A small encoder-decoder audio transcriber, trained from scratch.
Model: 1.74M parameters, log mel input, encoder arch ecapa_tdnn, encoder norm groupnorm, encoder activation relu, encoder depths [9], encoder widths [128], decoder width 128, decoder layers 6, decoder norm layernorm_no_bias, decoder activation geglu.
Training: muon at rate 0.019, 12600 steps, batches of 128.
Data: 39062 training examples, 41.3 epochs.
Rows from block 2 of the audio encoder, named by matrix and row number. Each number is 128 + 24 x the weight over the matrix's rms, rounded and kept within 0 to 255. All counts start at 0.
# mid00: scale 1 width-5 conv, dilation 4 (encoder.blocks.2.mid.0.0.weight, 32x32x5), inputs 11-21, a 5 kernel for each
mid00.4 [151 128 128  67 131 128 100 128 128 111 128 128 128  83 112 128 115  86  52  97 128 128 159  77 128 128 128 201 128 128 128 128 152 100 128 128 128  83 128 128 128 101 241 128 128 128  84  61  74 128 128 128 128 148 128]
mid00.5 [ 84  69 165  99  82  71 128 165 128 128  94  90 128 128 128 128 128 201 128 128 128 128 191 128 128 128 128 128 128 128 128 128 176 128 128  99 165  77 128 128 141 217 139 100 128 128 128 200 128 105 128 128 128 105  92]
mid00.6 [128 128 128 128 128 128 128 128 128 128 128 128 100 128 128 128 128 152 128 128 128 128 128 128 128 128 128 152 128 128 128 128 128 128 128 128 128 128 128 128 128  97 204 106 128 128 128 128 128 128 128 139 128 146 128]
mid00.7 [128 128 151 128 128 128 128 128 128 128 128 144 128 128 155 128 128 128 128 128 128 128 221 128 128  94  94  65 128 128 128  84 163 104 128 153 128 128 128 128 157 162 198 128 128 128 109  71 128 128 128 165 137 146 168]
mid00.8 [166 128 128  87 128 183 128 128 181 155 128 101 128 128 128 128 128 128 128 128 201 128 128 128 128 128 128 128 128 128 128 128 128 128 128 163 144 157 144 152 128 128 109 128 133 128 174 128 128 128 128  99  88  88 128]
mid00.9 [128 128 109 128 128 128 128 128 128 128 128 128 128 128 128 128 128 128 114 128 128 128  89 128 128 128 128 128 128 128 128 106 128 128 128 128 128 128 128 128 128 128  68 128 128 128 128 214 128 112 111  97 128 128 128]
mid00.10 [ 75 128 128 128 128 128 118 155 128  79 144 128 116 128 149 128 128  97 128 128 108 128 128 128 128 185 128 156 128 128 104 105 128 128 113 123 128 117 128 128 128 128 128 128 128  43  39 229  82 128 128 158  55  81 128]
mid00.11 [128 128 128 128 128 128 128 128 128 128 128 128 108 128 128 128 128 128 128 128 128 128 128 128 128 128 128 128 128 128 128 128 128 128 128 128 128  88 128 128 128 128 128 128 128 128 128 128 128 128 128 163 115 128 128]
mid00.12 [128 128 128 128 128 128 128 128 128 128 128 128 128 128 128 128 128 144 128 128 128 128  95 128 128 128 128 128 128 128 128 128 128 128 128 128 128 169 128 128 128 128 128 128 128 128 128  72 128 128 128 145  41 128 128]
mid00.13 [128 128 119 128 128 128 168 128 128 128 128 128 128 128 128 145 148 198 155 128 147 128 128 128 128  92 109 128 128 128 128 128 128 118 128 146 128 128 128 128 128 106 128 109  95 128 128 154 128 128 128 128 101 128 128]
mid00.14 [128 128 184 128 128 128 128 112 128 161 128 128 128 128 128 128 106 153 128 128 150 128 161 138 182 128 109 128 122 128  88 128 106 128 128 128 128 133 128 128 128 128 128 119 128 128 128 128 128 128 145 128 150 159 146]
mid00.15 [128 128 128 103 128 128 128 144 128 128 128 114  67 128 128 128 128 128 128 128 128 115  36 128 128 162 128 128 147 128 155 128 193 128 142 128 128 255 128 128 128 128 128 128 128 128 128 255 128 128  89  74  88 128  91]
mid00.16 [128 128 166 141 128 107  94  88 103 121 167 128 128 128 128 128  99 128 128 128 128 128 128 128 128 128 128  96 128 128 105  62 128 128 128 105  97 128  80 118 128 114 111 117 128 128 128 110 106 116 170 202 216 128 128]
mid00.17 [128 128 100 128 128 128 128 114 128 128 128 128  92 116 128 109 135 128 128 128 128 150  94 128 128 128 128 128 128 128 128 128 128 128 128 128 128 132 128 128 128 128 128 128 128 128 128  95 128 128  99 128 148 128  99]
mid00.18 [128 128  76 128 128 128 128 128 128 128 128 148 128 128 128 128 128  92 128 128 128 128 128 128 128 142 114 128 128 128 128 128 128 128 147 128 128  95 142 128 128 128 128 128 128 128 128 111 128 128 128 136 185 128 113]
mid00.19 [128 128  79 128 128 128 128  96 128 128 139 153  94 128 128 128 101  85 128 128 128 128  96 128 152 128 128 208 107 128 128 128 128 128  98 128 128  25 128 128 147 128 128 128 128 128 131  79 128 128 128 135 170 128 144]
mid00.20 [ 91 128 165 128 128 128 128 161 128 128 128 128 145 128 128 128 128 128 128 128 128 128  91 128 122 128 128 128 110  75 150 128  95 182 128 128 128 128 128 128  97 246 106 128 191  90 128 128 160 128 128 128 128 128 128]
mid00.21 [ 76  88 178 128 114 102 128 128 128 146 128 128 191 149 128 128 128 183 128 128 128 128 102 128 128  83  84 128 128 128 141 128 128 128 137 128 128 186 128 128 128 128  90  68 128 128 128 213 129 128 128 186 128 128 176]
mid00.22 [128 128 128 128 107 128 128 244 128 154 128 128 164 112 128 128 128 128  96 128 128 128  95 128 128 128 128 155 128 128 128 128 193 128 128 128 128 128 128 128 128 128 128 128 128 128 128  99 128  90 128  93  83  92  94]
mid00.23 [128 128 221 128 128 128 128 159 128 128 128 128 128 128  99 128 128 128 128 128 128 128 128 128 128 128 128 229 128 128 128 115 111 128 122 128 128 128 128 128 128 128  47 128 128 101 128 128 128 128 128 128 128 104 128]
mid00.24 [ 81 128 128 128 128 128  91 128 128 128 128  96 128 128 128 128 163 216 159 128 155 128 128 154 128 128 128 128 158 128 128 128 196 128 128 128 103 128 105 128 128 128 214 128 128 128  88 214 128 106 128 172 128 154 165]
mid00.25 [128 128 211 128 128 128 128 185 128 128 128 128 128 128 128 128 128 149 128 128 128 128 186 128 128 128 128 128 128 128 128 128 143 128 128 128 128 128 128 128 128 128 128 128 128 128 128 181 128 128 128 128 128 128 128]
mid00.26 [128  86 169 128 144 106 128 128 128 128 128 128 128 128 128 128 163 251 139 128 128 128 184 128 109 128 128 128 128 128 128 161 207 128 128 128 128 128 128 144 152 172 171 128 128 128 157 155 128 100  80 141 128  81 128]
mid00.27 [128 128 155 128 128 128 128 160 128 128 128 112 107 128 105 128 128 149 128 128 128 100 166 128  95 128 128 128 128 128 106 128 143 128 128 128 128  92 128 128 128 150 158 128 128 128 163 219 128 128 128 162 128 128 128]
mid00.28 [100 100  29 197 128 128  87  30 255 128 128  83  45 241 128 128 128 128 149 128 128 104  95 128 128 128 110 128 128 121 149 128 128 178 128 128 128  75 142 128 128 128 128 128 128 128 128  60 165 128 162 186 163  89 168]